A small image denoising autoencoder, trained from scratch.
Model: 5.62M parameters, 32-pixel images, encoder norm layernorm, encoder activation gelu, decoder norm groupnorm, decoder widths [32, 64, 128, 128].
Training: adamw at rate 0.001, 40000 steps, batches of 128.
Data: trained on gratings and oriented noise at many angles and scales, 25.9 epochs.
Rows from block 5 of the encoder of a small image denoising autoencoder, named by matrix and row number. Rows with one number belong to one neuron. Each number is 200 + 40 x the weight over its row's rms, rounded and kept within 0 to 999. All counts start at 0.
After each neuron's rows are labels from the 100 images, of 14976, where the neuron reaches its highest value: "responds to" is what is common among them. Only what is clearly more common there than usual is listed. The data: gratings and oriented noise at many angles and scales.
# fc1: MLP up (encoder.blocks.5.mlp.fc1.weight, 1536x256), inputs 0-127
# fc2: MLP down (encoder.blocks.5.mlp.fc2.weight, 256x1536, transposed), outputs 0-127

fc1.628,229,188,168,191,215,220,186,204,190,204,162,135,170,148,242,210,196,120,232,185,165,227,203,184,169,164,164,277,188,193,234,211,241,152,224,237,228,225,203,262,133,216,260,87,180,250,187,196,195,164,130,213,183,191,267,195,192,187,245,194,157,214,186,146,225,253,121,235,196,175,216,194,217,206,218,235,247,182,210,198,143,148,132,216,207,210,220,176,211,145,180,150,168,181,195,205,162,200,69,201,235,191,177,176,181,180,309,176,259,105,185,209,166,249,191,248,224,150,261,251,258,208,158,251,178,173,113,224
fc2.628,212,290,246,184,170,253,186,220,249,191,156,123,208,196,277,249,194,151,154,161,180,128,166,146,153,201,163,209,195,221,201,176,264,241,181,180,203,181,188,157,92,283,214,185,153,259,121,171,234,165,147,229,202,216,239,171,252,237,189,262,135,261,154,190,132,265,193,169,206,157,207,210,142,225,184,165,164,227,189,218,240,139,215,164,178,205,238,229,254,231,241,272,195,232,229,119,261,172,174,212,122,208,167,142,203,139,174,203,281,267,199,156,223,171,190,163,214,189,152,208,161,229,175,241,203,177,226,225
responds to: fine; stripes at 90 degrees; stripes at 75 degrees

fc1.676,156,197,192,181,212,170,181,215,178,206,191,211,170,180,188,207,194,274,170,199,186,187,72,190,221,206,214,177,148,186,209,175,69,201,196,210,222,202,171,228,249,157,132,260,226,171,270,199,192,206,196,189,218,205,118,240,243,167,202,231,168,205,155,203,184,198,272,158,203,158,274,179,218,192,204,215,214,194,240,177,248,257,151,209,169,207,241,180,149,172,189,172,195,251,207,209,208,224,218,198,265,279,322,224,223,180,238,205,226,181,193,206,191,250,251,308,188,191,317,208,226,168,208,155,197,209,179,204
fc2.676,170,258,197,185,266,235,177,135,174,163,204,182,286,164,234,239,171,196,110,183,255,158,227,204,190,210,212,203,168,202,205,212,278,249,267,223,216,224,215,205,159,168,180,175,192,267,171,217,218,140,173,189,180,175,241,208,256,271,183,224,109,209,126,254,124,216,157,278,288,92,213,212,202,234,223,167,180,209,181,206,272,152,274,149,181,234,223,212,204,278,198,224,247,283,169,208,194,197,231,206,158,208,134,124,198,160,174,199,179,200,256,178,197,130,233,206,308,113,178,182,175,216,228,199,206,183,228,211
responds to: very fine; stripes at 90 degrees; stripes at 75 degrees

fc1.402,180,269,215,199,197,188,231,237,304,198,157,211,140,230,193,160,167,225,231,145,192,209,132,232,206,168,268,179,250,189,203,170,219,190,244,167,225,206,178,175,237,211,259,129,127,203,176,234,222,199,78,220,226,203,187,320,234,264,201,252,209,161,239,165,141,199,200,140,252,189,235,166,249,196,145,206,200,187,263,167,182,222,236,182,146,192,232,152,222,177,200,173,212,203,131,144,239,119,182,236,225,212,240,233,151,178,205,201,236,230,227,164,167,223,218,122,163,190,201,117,239,149,153,216,127,196,231,235
fc2.402,185,137,99,226,120,201,143,193,129,206,197,202,195,203,217,210,237,216,184,232,267,259,212,269,234,232,211,141,178,199,234,197,210,258,278,190,224,262,169,244,278,182,214,177,205,223,178,232,217,146,191,172,138,158,207,221,210,200,123,220,170,194,194,169,184,166,217,169,182,173,167,230,249,192,182,117,243,171,233,223,141,205,241,214,293,220,253,171,202,199,208,208,226,211,141,233,274,194,115,210,267,232,206,264,234,194,176,192,129,186,232,162,189,193,243,142,296,218,208,154,224,131,216,200,207,169,144,209
responds to: fine; stripes at 105 degrees

fc1.458,228,211,209,206,201,199,213,109,144,242,159,217,201,217,215,147,203,186,176,167,193,199,183,203,287,295,229,183,156,93,223,156,174,255,184,212,220,143,207,186,168,230,159,188,210,225,206,150,195,211,253,187,204,172,168,187,175,171,215,221,228,202,211,198,204,179,189,192,216,187,239,96,259,194,175,240,227,162,201,168,308,192,173,241,203,162,201,174,207,181,164,197,226,188,191,212,155,176,149,105,220,142,259,226,188,171,268,279,216,155,191,188,161,210,224,201,222,173,233,232,251,221,173,190,212,193,127,177
fc2.458,131,233,200,114,210,185,171,226,225,157,172,202,305,230,254,206,112,216,166,170,222,190,208,186,190,195,214,211,263,212,242,162,248,258,190,208,160,217,167,201,211,198,182,215,267,231,179,186,232,223,114,154,166,245,270,221,164,234,144,213,156,196,214,249,124,210,179,207,227,231,223,232,213,226,185,142,181,178,138,230,205,142,218,153,254,199,193,176,235,239,256,206,168,217,183,219,216,213,217,218,190,238,149,164,263,214,185,187,157,249,273,141,161,214,245,184,227,202,122,107,161,165,222,192,207,181,229,267
responds to: very fine; square grating; stripes at 105 degrees

fc1.174,221,176,244,154,240,286,254,176,229,283,229,197,208,118,96,144,210,201,213,200,206,259,134,174,203,269,167,194,191,106,237,145,212,202,242,168,204,165,254,178,133,193,165,216,241,213,236,185,194,187,216,289,184,194,256,158,236,251,203,217,211,165,245,208,199,179,235,123,219,192,227,209,164,151,211,238,256,224,263,165,294,191,189,181,209,108,232,205,175,249,194,163,191,167,226,195,251,291,193,139,219,316,214,221,169,210,185,200,216,209,248,160,159,165,194,156,198,211,202,217,209,228,254,92,175,225,164,179
fc2.174,187,149,204,149,172,131,223,291,136,202,246,142,153,143,147,157,219,186,217,274,182,214,258,160,192,190,238,277,232,192,194,78,210,187,212,202,225,211,206,254,189,227,207,226,212,192,210,215,257,280,167,225,192,230,210,180,175,208,182,123,185,170,306,172,198,215,210,165,163,194,239,213,247,174,185,211,174,210,160,226,158,197,196,200,286,195,216,261,188,206,195,208,135,171,202,224,257,197,217,210,213,150,231,187,208,169,216,195,222,200,228,128,188,124,218,147,209,173,203,217,210,190,35,198,200,199,219,202
responds to: coloured; stripes at 165 degrees; stripes at 150 degrees

fc1.105,133,132,192,198,127,198,190,185,222,189,231,271,173,223,187,159,236,191,188,239,172,168,207,186,201,160,258,176,225,227,196,261,117,125,150,171,156,248,203,229,204,216,153,204,234,244,239,246,172,185,239,211,216,184,173,213,219,257,193,201,255,176,240,141,207,220,162,134,168,133,228,213,235,257,208,192,242,214,160,154,237,207,198,231,56,198,156,206,211,230,143,253,204,232,193,185,166,193,188,202,158,238,253,201,189,309,169,186,221,218,159,179,205,180,288,209,222,169,255,253,222,237,187,241,235,327,176,219
fc2.105,158,196,141,185,188,184,193,264,176,164,222,228,164,233,185,204,152,180,149,216,212,264,123,173,165,190,129,205,214,219,162,181,252,220,197,217,138,235,164,196,229,196,200,205,180,183,177,173,175,221,193,193,183,231,136,186,205,198,175,163,158,199,251,159,204,228,225,280,178,180,176,185,186,209,320,158,191,169,223,181,211,220,180,190,231,332,221,157,222,191,248,126,167,227,207,203,147,219,196,189,168,215,172,359,225,196,216,219,140,210,152,207,254,203,89,244,184,192,221,194,201,157,199,214,186,177,237,177
responds to: coloured; very fine

fc1.60,179,189,201,215,220,231,187,198,134,237,130,207,173,277,210,227,230,199,120,124,197,204,288,207,165,185,143,158,308,206,227,224,147,169,188,203,217,197,192,168,188,148,250,224,187,213,300,218,190,211,206,183,200,160,178,247,192,246,188,188,186,253,194,202,228,274,157,213,225,210,165,202,242,216,165,185,231,166,226,181,78,271,190,212,175,160,235,219,234,152,218,124,187,156,193,179,178,252,173,169,244,266,275,171,139,216,196,186,200,97,177,211,195,210,185,121,181,169,212,246,193,158,189,197,210,201,189,200
fc2.60,209,223,220,212,189,212,207,109,179,195,181,196,193,232,258,240,204,183,217,234,219,160,229,123,157,207,187,122,257,212,185,208,209,213,215,187,185,197,185,174,181,227,230,190,169,230,194,214,194,153,179,173,146,207,238,289,231,258,197,242,149,237,207,237,162,168,143,108,219,204,213,215,174,180,257,180,163,239,183,203,125,257,158,186,239,228,235,195,191,203,189,166,239,194,255,214,310,183,150,218,239,200,192,184,214,126,192,192,208,262,223,168,222,140,223,140,279,159,184,164,247,88,203,251,205,139,207,188
responds to: fine; stripes at 45 degrees; square grating

fc1.585,179,188,187,160,211,167,209,187,190,217,155,208,174,247,196,238,219,264,203,196,152,243,202,285,258,258,111,254,250,144,271,175,232,189,261,228,200,229,210,181,171,192,216,232,241,161,201,199,153,236,227,128,188,203,193,261,164,269,225,240,166,265,229,234,240,188,209,152,165,185,268,196,235,180,155,247,300,228,208,237,165,252,202,229,170,212,191,215,131,159,209,189,257,166,184,152,220,238,154,191,226,294,246,211,141,226,166,182,173,88,236,156,145,259,247,185,224,183,205,174,251,164,166,222,119,208,224,235
fc2.585,142,216,196,193,257,197,195,121,203,158,176,168,178,243,229,247,234,251,194,199,156,195,175,168,232,240,187,174,182,210,200,87,206,226,199,236,137,176,201,206,175,216,240,233,247,253,168,223,78,142,222,146,174,185,215,260,182,251,188,220,160,208,166,222,183,184,169,202,260,165,219,200,178,179,180,183,273,216,142,214,192,297,192,251,194,224,243,249,154,195,176,220,242,203,239,223,220,266,215,202,210,220,223,213,202,229,184,203,134,249,168,127,220,168,161,193,177,194,179,175,175,153,256,237,197,204,220,204
responds to: dashes

fc1.139,179,168,295,123,199,209,244,202,223,262,171,150,171,178,157,199,193,188,220,246,94,197,213,199,159,178,251,219,241,164,241,111,188,176,226,138,176,250,217,244,202,227,228,218,249,203,189,189,209,231,240,197,176,245,163,228,210,219,264,195,132,174,190,186,168,227,179,253,224,128,216,280,219,245,194,252,193,161,146,254,298,200,227,177,200,233,207,257,180,239,202,177,196,187,132,197,193,175,233,189,146,190,227,171,194,194,177,155,237,221,224,137,149,180,216,123,208,154,179,140,249,185,86,108,168,286,283,189
fc2.139,303,126,110,261,179,193,185,184,146,157,176,225,176,239,209,185,211,205,256,204,237,270,206,245,186,216,177,134,200,213,238,227,183,229,192,231,227,185,212,166,203,172,179,188,172,123,251,203,148,207,176,166,152,136,183,177,244,189,151,265,253,184,162,208,308,199,217,170,158,241,207,220,213,207,200,149,233,189,233,222,121,205,179,239,150,148,213,183,223,120,192,166,196,238,205,156,188,207,157,213,231,206,179,222,179,230,254,182,196,201,185,203,176,204,196,199,169,208,284,273,249,200,240,251,196,142,115,168
responds to: dashes; very coarse; stripes at 60 degrees

fc1.398,160,165,185,201,186,124,211,200,157,232,179,198,194,164,211,142,237,203,208,205,198,231,147,214,156,149,250,253,78,208,210,232,191,229,214,245,254,213,187,245,150,213,230,235,181,186,203,184,241,186,196,201,222,216,224,221,154,212,223,265,330,207,201,217,224,195,269,234,106,163,260,217,269,201,236,225,135,192,211,185,163,182,151,219,197,216,237,201,205,178,251,191,177,170,137,222,160,143,304,198,223,198,222,192,177,190,225,190,258,177,216,204,180,203,171,224,197,202,243,168,186,201,218,198,194,218,126,183
fc2.398,197,267,222,131,261,175,183,211,263,182,213,209,305,249,229,242,167,232,201,112,240,161,215,168,155,220,165,219,226,198,201,190,201,220,188,215,224,237,174,140,190,233,203,192,257,235,154,149,179,230,230,174,176,230,207,126,196,219,178,209,142,197,159,253,129,170,148,211,249,241,235,211,199,236,259,170,141,223,149,206,250,103,176,139,147,143,153,224,186,259,232,218,201,189,183,232,152,177,261,208,113,215,163,130,218,178,214,200,287,227,230,175,193,133,194,180,215,176,138,234,181,283,245,212,209,171,253,218
responds to: very fine; square grating; stripes at 120 degrees

fc1.349,210,215,210,152,225,216,197,214,225,230,175,183,229,182,208,194,147,192,177,280,105,166,236,238,135,228,268,172,226,181,190,225,286,241,283,309,242,217,230,208,207,137,186,216,202,193,227,151,163,210,214,224,201,227,188,185,193,213,296,230,171,176,264,251,212,173,152,240,228,226,252,224,106,274,188,239,217,172,205,170,162,197,180,266,259,258,162,194,201,219,239,185,307,222,242,224,175,241,243,124,148,186,150,210,219,165,156,176,200,226,242,151,191,226,182,252,234,139,261,194,201,222,257,154,173,150,235,185
fc2.349,250,185,225,283,148,155,217,166,181,168,190,220,152,292,203,219,266,207,239,124,305,202,188,226,199,167,251,248,175,198,203,164,166,195,123,104,178,210,222,143,218,290,238,146,169,203,186,175,268,148,171,210,232,208,197,259,199,204,186,205,238,208,196,114,209,228,264,199,206,156,94,190,212,89,186,204,214,223,223,170,215,211,214,112,236,214,249,238,195,166,177,169,113,195,169,170,178,184,155,206,207,220,224,148,192,184,231,209,156,199,181,286,180,217,210,157,178,247,166,196,241,211,110,185,204,210,145,206
responds to: coloured; dashes

fc1.123,224,238,203,152,178,215,216,206,123,213,142,188,160,200,122,241,285,220,228,146,173,179,208,242,208,179,307,190,209,165,241,236,247,133,222,224,221,168,171,173,157,207,117,275,181,199,232,257,181,238,128,286,194,236,184,215,234,206,189,207,158,160,216,229,224,186,184,275,174,180,210,164,203,206,178,212,192,187,230,253,199,260,186,209,191,203,172,233,172,252,168,142,238,242,142,263,249,177,143,175,180,183,225,182,192,165,286,178,218,201,240,162,156,241,245,194,202,269,235,250,228,164,119,232,167,289,126,204
fc2.123,154,189,126,204,87,200,151,225,188,205,168,224,218,217,244,169,219,246,198,233,208,231,154,252,205,201,219,159,205,215,222,194,137,247,198,186,230,232,170,198,256,175,153,207,222,215,187,246,197,180,153,123,162,233,262,209,116,200,146,240,191,231,189,152,221,210,238,171,163,226,159,222,196,191,184,123,234,159,222,223,137,187,183,233,265,163,187,167,239,180,238,215,118,209,158,225,223,203,121,213,227,278,143,265,318,196,249,185,136,209,253,171,195,263,239,253,214,257,169,212,260,174,219,161,206,197,111,249
responds to: fine; square grating; stripes at 0 degrees

fc1.466,180,183,234,158,197,218,202,196,178,214,150,233,303,213,196,173,209,233,173,222,176,238,260,253,193,181,212,182,282,220,248,213,229,198,243,260,176,163,155,197,163,182,190,272,238,180,166,228,183,244,226,183,204,185,194,210,196,218,255,242,233,228,205,250,249,136,238,209,136,247,263,257,178,270,140,230,243,218,229,176,203,225,144,214,208,184,187,206,128,173,223,195,304,238,225,180,241,229,272,56,199,219,179,174,219,236,151,139,217,82,173,163,144,162,216,198,256,219,240,221,169,255,214,199,203,168,161,193
fc2.466,233,225,180,157,186,229,195,200,185,199,174,204,247,127,254,216,209,197,188,173,145,186,215,231,221,241,226,138,237,198,203,209,196,246,249,315,184,142,190,205,253,129,168,250,190,178,171,255,157,169,246,174,166,148,240,202,191,221,193,242,180,221,212,247,190,188,207,201,254,192,276,219,172,328,207,171,187,204,300,202,224,188,183,238,187,219,132,197,186,168,187,231,271,201,233,254,202,245,205,169,204,153,181,225,222,264,209,191,181,252,199,72,219,163,194,201,251,178,194,201,168,232,304,198,214,181,160,199
responds to: dashes

fc1.599,243,139,210,187,231,223,260,120,213,172,139,179,170,197,92,185,261,156,160,237,191,238,152,272,191,170,130,260,177,193,247,233,229,207,256,250,232,172,184,167,220,219,179,182,147,174,186,237,213,233,105,206,239,232,239,163,219,184,208,249,172,202,237,127,332,244,242,241,199,137,159,157,210,205,154,219,194,185,213,238,216,225,194,224,231,204,188,233,187,237,245,163,203,173,228,199,255,177,147,193,167,216,250,209,118,229,206,189,236,115,226,207,153,194,232,219,202,255,211,247,244,257,116,254,177,306,133,172
fc2.599,180,207,203,273,187,187,187,208,260,227,187,218,190,221,206,170,221,188,231,130,198,217,178,148,122,186,181,117,275,215,215,182,270,181,165,190,149,174,201,174,181,232,183,226,214,161,208,143,175,274,179,252,192,226,245,259,285,141,182,206,191,208,175,158,199,247,186,154,110,238,223,205,190,218,153,174,221,174,231,206,171,217,124,212,213,160,171,157,214,134,217,200,150,152,225,148,189,129,263,205,208,200,163,197,164,193,257,202,202,201,203,205,188,293,191,177,174,272,260,156,227,194,215,199,208,172,189,255
responds to: fine; stripes at 120 degrees; stripes at 105 degrees

fc1.189,252,112,215,202,256,218,190,217,214,199,151,157,190,248,184,171,245,182,186,141,196,218,252,272,217,157,153,262,215,178,288,187,246,256,260,197,236,229,264,221,203,247,180,125,183,193,192,158,217,191,236,219,200,166,173,210,189,243,195,213,219,184,225,210,168,172,256,146,244,136,163,204,266,161,149,196,168,125,217,245,233,202,167,210,222,188,162,241,203,161,258,147,245,160,162,190,286,218,214,177,226,245,242,189,105,182,128,164,206,163,189,208,114,161,286,157,243,223,175,222,263,272,118,213,173,179,225,213
fc2.189,214,201,182,201,145,188,169,218,151,237,214,197,127,210,206,260,225,189,168,221,230,225,130,218,304,187,152,202,138,221,206,190,183,203,237,175,233,222,188,259,270,229,238,206,191,236,171,195,210,109,255,179,194,182,121,155,160,197,176,188,260,176,230,188,180,114,140,276,246,149,140,195,222,197,153,200,197,178,222,190,232,249,273,185,159,141,199,150,214,231,187,278,240,175,186,272,186,242,156,194,257,121,205,204,231,179,137,217,174,191,169,217,191,124,202,156,210,164,182,178,149,179,188,220,218,256,212,206
responds to: medium; dashes; square grating

fc1.681,186,265,201,211,136,233,193,170,219,242,179,206,178,127,234,106,171,249,196,200,213,204,278,188,216,191,272,188,191,162,194,169,193,199,198,215,227,165,174,160,223,209,246,263,204,207,155,170,211,155,192,234,208,165,193,235,218,183,217,239,191,182,207,221,143,212,151,279,241,231,114,174,204,175,195,197,121,191,200,190,227,218,175,230,190,129,171,187,127,160,213,256,222,210,222,227,243,131,224,165,196,237,206,273,211,169,267,185,249,158,156,231,166,106,229,206,227,154,174,258,197,216,185,159,176,212,216,278
fc2.681,222,221,182,177,187,217,187,182,206,138,180,149,217,201,238,239,236,202,172,132,199,207,182,155,198,207,198,180,204,210,212,202,203,221,188,256,173,150,179,112,209,218,203,270,220,221,146,138,212,176,218,180,167,174,213,194,231,248,171,234,211,223,216,209,191,195,159,190,271,218,185,203,185,218,178,158,210,202,188,231,276,186,218,225,199,177,162,158,189,189,242,155,230,172,227,183,180,219,281,200,182,118,206,164,174,116,196,206,236,247,180,210,199,206,211,160,151,189,177,189,143,218,240,233,208,179,206,214
responds to: very fine; stripes at 30 degrees; stripes at 15 degrees

fc1.468,180,208,203,184,237,213,194,176,207,262,188,188,127,226,229,191,139,199,196,192,227,207,241,174,196,215,241,143,291,186,208,200,250,140,217,142,235,206,205,216,164,256,249,184,217,226,196,198,212,269,178,216,226,202,232,373,225,169,234,254,224,209,190,192,130,232,156,137,100,248,229,202,214,143,216,191,243,199,189,157,196,235,251,170,118,178,274,206,204,143,161,203,167,174,214,129,158,109,240,168,258,184,233,209,181,184,141,189,159,213,226,193,199,172,202,162,195,195,229,203,260,211,187,237,197,241,225,207
fc2.468,247,127,132,182,152,179,205,210,92,191,241,199,170,204,174,209,196,240,233,248,230,239,247,235,269,227,230,208,178,198,193,216,123,250,211,184,193,257,186,221,261,150,218,181,198,198,213,257,209,150,224,99,157,165,175,155,107,220,173,173,224,157,202,227,238,134,226,193,193,213,188,207,275,193,224,199,218,207,182,183,151,198,243,206,242,244,266,228,203,245,176,187,230,224,143,250,213,197,95,200,236,195,222,257,280,225,173,203,171,181,216,167,197,164,231,206,257,146,177,234,228,161,206,185,204,196,159,150
responds to: fine; stripes at 135 degrees; stripes at 120 degrees

fc1.39,207,136,178,233,257,222,180,180,280,190,166,224,257,223,200,150,198,247,209,197,183,245,130,275,221,234,196,175,146,133,211,232,193,224,191,259,267,246,203,163,185,208,261,157,225,178,266,223,148,198,176,163,189,180,187,274,176,234,225,275,263,214,144,199,238,210,193,243,140,238,254,254,178,151,142,217,253,156,156,227,241,207,167,227,209,209,169,209,119,184,198,143,201,239,253,230,205,247,237,197,179,263,180,200,144,161,221,107,111,194,213,233,143,208,241,190,265,264,153,202,227,145,231,174,129,150,262,222
fc2.39,184,198,195,216,232,205,179,228,224,186,167,290,163,246,225,165,232,295,215,232,177,202,132,315,231,221,173,173,72,200,235,216,224,223,233,246,250,229,173,263,224,185,228,129,219,192,259,231,116,173,235,236,201,183,152,180,188,237,185,242,278,203,195,192,223,163,212,203,200,218,151,244,176,125,171,185,274,177,133,233,123,250,190,213,135,209,176,117,193,186,213,180,234,206,224,219,217,250,213,207,201,291,200,195,193,207,166,162,121,222,186,243,189,259,219,153,120,282,167,182,219,136,290,223,194,190,214,208
responds to: dashes

fc1.102,194,126,192,152,199,192,219,151,253,283,192,159,158,253,146,267,241,252,155,174,189,222,205,217,163,182,207,214,234,173,214,176,190,164,205,151,254,199,212,278,186,194,95,129,249,217,299,202,234,230,152,233,179,116,152,148,276,204,228,205,213,217,212,248,238,205,169,181,198,207,90,200,211,126,235,202,205,190,156,204,222,145,237,174,130,139,173,168,259,192,195,157,185,227,187,145,276,172,232,183,221,270,187,215,228,153,279,201,244,150,225,212,176,239,211,187,211,192,196,168,258,235,106,155,186,259,180,159
fc2.102,146,132,200,194,197,157,251,217,160,271,253,181,137,260,183,285,232,161,187,208,237,246,228,236,168,199,192,210,165,211,199,201,198,227,197,125,257,279,168,227,187,236,257,193,212,185,278,188,286,175,210,245,111,184,179,155,258,169,176,129,232,186,218,180,213,179,174,220,192,173,181,210,280,162,173,188,158,208,124,219,207,191,149,192,231,116,193,183,188,152,188,203,173,205,270,210,170,224,163,211,163,139,212,221,151,145,208,202,237,277,176,200,191,196,172,249,204,209,211,236,237,210,131,265,202,181,131,169
responds to: coloured; medium; stripes at 150 degrees

fc1.59,210,204,238,172,286,123,205,226,238,148,225,157,178,152,212,202,264,230,174,166,220,215,188,215,124,163,208,215,225,234,213,212,197,208,201,196,148,172,183,146,214,206,243,234,156,226,176,212,183,154,171,193,242,190,220,181,193,170,228,222,191,161,128,148,223,288,299,117,198,181,216,216,232,176,245,266,254,189,213,180,216,248,143,209,191,188,203,276,270,270,161,165,192,187,200,210,228,169,216,151,122,185,154,122,212,216,202,208,131,274,191,231,164,121,215,210,161,201,261,198,207,212,211,206,219,179,260,189
fc2.59,182,202,241,183,186,300,207,192,213,186,259,275,191,176,153,170,196,197,207,230,198,178,206,199,208,190,188,297,222,184,179,263,200,161,160,219,246,158,171,176,166,203,162,204,185,213,166,213,127,233,159,110,258,247,246,239,135,174,205,128,134,150,244,216,155,241,203,160,229,224,134,185,237,91,222,237,172,223,250,161,135,115,164,213,227,243,234,229,116,236,208,164,180,167,156,211,207,205,201,198,231,216,220,242,240,278,168,215,215,137,196,286,200,235,206,196,186,204,172,172,149,161,134,166,220,230,238,223
responds to: coloured; stripes at 105 degrees

fc1.528,191,185,209,161,199,205,200,247,178,215,214,161,177,216,182,194,182,142,227,82,189,223,175,212,217,177,162,271,265,201,232,228,190,252,228,220,201,217,187,221,185,200,211,219,159,122,196,172,206,267,172,186,185,277,203,196,181,143,193,242,301,183,193,200,195,188,247,158,208,213,251,212,224,246,209,214,191,215,244,179,291,183,285,220,219,98,198,221,201,235,208,196,195,145,173,256,204,271,185,210,223,153,175,214,225,250,186,190,169,145,188,198,178,137,173,213,254,265,274,172,244,175,153,117,195,226,157,195
fc2.528,207,163,215,189,176,252,239,272,187,212,244,125,170,164,199,256,190,148,107,176,224,219,201,153,215,194,167,234,291,216,196,194,251,238,214,161,169,209,204,223,170,247,213,172,150,202,142,179,303,183,170,208,151,191,210,181,245,172,171,130,179,169,242,141,139,221,201,215,199,138,214,207,265,264,196,193,142,204,275,208,216,167,216,172,252,140,180,238,260,200,197,302,201,213,235,166,213,196,93,186,226,163,185,189,200,282,196,207,223,267,207,169,196,167,183,196,250,149,226,215,150,230,103,243,222,196,173,202
responds to: coloured; fine; stripes at 75 degrees; angle: stripes at 90 degrees

fc1.684,233,190,248,193,263,211,240,226,230,162,163,173,172,202,138,141,181,230,143,210,157,236,217,243,162,199,200,209,196,190,221,212,165,152,234,235,114,204,202,228,200,219,186,196,177,202,180,251,216,233,100,184,233,268,240,209,153,196,232,244,155,211,180,148,320,258,220,311,102,203,166,169,225,207,191,201,257,178,200,201,236,244,256,240,216,212,210,215,206,264,189,232,220,215,215,223,227,141,170,204,223,229,256,205,166,175,207,192,158,122,253,208,164,246,231,289,236,232,235,243,234,238,135,222,186,236,149,183
fc2.684,153,192,204,250,127,188,187,179,202,252,199,276,179,254,220,198,227,176,185,230,215,199,192,211,197,193,202,165,274,203,215,170,265,230,196,196,269,183,195,229,198,196,183,178,207,193,236,210,155,233,181,200,207,200,247,235,206,168,177,187,207,200,210,157,162,215,219,160,140,179,150,215,205,175,168,185,177,182,249,196,110,115,79,190,245,222,164,159,266,150,258,210,161,207,206,141,246,180,221,207,238,232,136,218,210,209,149,193,158,211,230,200,200,193,260,139,258,253,201,122,203,136,225,190,197,223,205,247
responds to: very fine; square grating; stripes at 120 degrees

fc1.259,187,254,192,217,256,220,212,191,146,209,134,238,227,210,160,158,182,147,219,212,198,227,219,246,185,247,207,182,211,216,227,217,215,189,242,268,261,146,214,194,162,229,268,208,199,186,342,214,132,176,161,200,237,207,203,171,246,205,258,221,165,245,287,211,195,192,181,193,211,235,162,190,249,175,222,252,175,151,180,175,176,174,193,265,240,202,190,195,149,140,218,112,258,153,228,172,237,170,164,176,182,333,190,191,163,241,158,199,190,128,201,153,186,160,175,219,205,178,201,241,220,222,233,187,196,200,233,191
fc2.259,225,257,262,181,182,256,186,140,232,131,118,218,232,220,327,261,243,183,221,201,180,111,224,241,145,210,230,138,216,213,198,157,221,266,183,244,177,169,197,205,214,243,221,201,161,191,196,242,156,175,210,199,171,217,224,205,249,181,204,307,144,292,194,195,168,216,227,178,145,205,192,222,117,165,212,162,158,235,186,229,183,232,178,205,243,199,223,174,189,200,197,179,245,188,284,254,236,159,166,216,174,213,206,218,197,239,168,180,160,310,197,139,252,252,228,196,250,256,97,156,191,176,245,258,197,142,183,216
responds to: coloured; stripes at 45 degrees

fc1.309,201,198,173,174,180,160,209,279,219,213,178,200,192,189,249,226,207,213,193,155,205,253,284,200,238,176,169,168,251,255,182,185,259,235,174,197,177,199,197,170,212,191,170,230,211,198,181,235,209,252,210,162,163,177,159,265,188,229,287,254,182,156,129,236,184,232,173,193,151,204,235,125,273,208,221,261,155,198,177,168,263,240,227,244,125,158,203,209,215,153,114,155,147,254,121,251,126,216,149,109,222,275,223,212,249,184,152,275,220,196,135,160,154,111,189,137,187,195,180,263,168,209,188,272,264,150,252,186
fc2.309,174,225,158,171,171,225,159,199,223,196,165,190,238,210,233,191,169,142,178,147,227,204,154,181,150,202,185,181,238,218,227,219,233,219,214,189,179,211,174,214,188,227,186,218,206,210,185,160,208,220,169,216,182,218,266,192,228,211,155,249,129,237,163,184,192,251,197,215,155,195,198,218,184,214,182,134,218,164,201,222,197,168,222,164,236,157,252,203,217,215,257,242,179,209,182,163,186,147,178,211,141,231,137,194,238,197,231,193,185,208,234,182,180,239,233,243,246,208,209,173,226,221,197,181,213,187,168,224
responds to: very fine; stripes at 75 degrees; stripes at 90 degrees

fc1.664,287,215,226,142,163,218,251,228,144,245,148,233,243,171,224,186,144,153,200,249,156,210,177,238,160,209,166,186,258,159,254,253,248,162,169,256,273,132,169,239,192,110,163,254,150,147,285,277,140,233,131,217,217,194,239,197,193,176,236,282,148,199,207,217,283,260,157,238,184,242,244,150,162,259,192,224,169,132,229,237,264,182,160,223,170,195,189,161,236,261,252,204,217,233,290,192,211,194,176,174,135,213,185,164,224,153,155,171,254,273,277,204,146,183,227,213,203,146,256,222,212,173,196,199,154,161,229,210
fc2.664,144,207,195,201,217,186,204,153,212,157,185,159,219,271,203,146,219,249,143,215,199,193,193,206,223,200,228,257,179,198,198,149,172,237,174,170,198,224,245,182,187,175,166,154,243,243,187,155,189,152,138,168,211,224,279,207,149,323,193,213,217,218,130,197,217,232,283,183,237,132,178,195,183,153,215,194,215,201,196,205,193,147,181,161,199,225,187,289,225,228,210,178,130,282,160,184,201,213,224,198,167,256,124,219,266,196,218,203,119,211,215,211,194,174,211,223,190,182,153,230,259,209,183,156,198,229,156,217
responds to: medium; stripes at 15 degrees; stripes at 30 degrees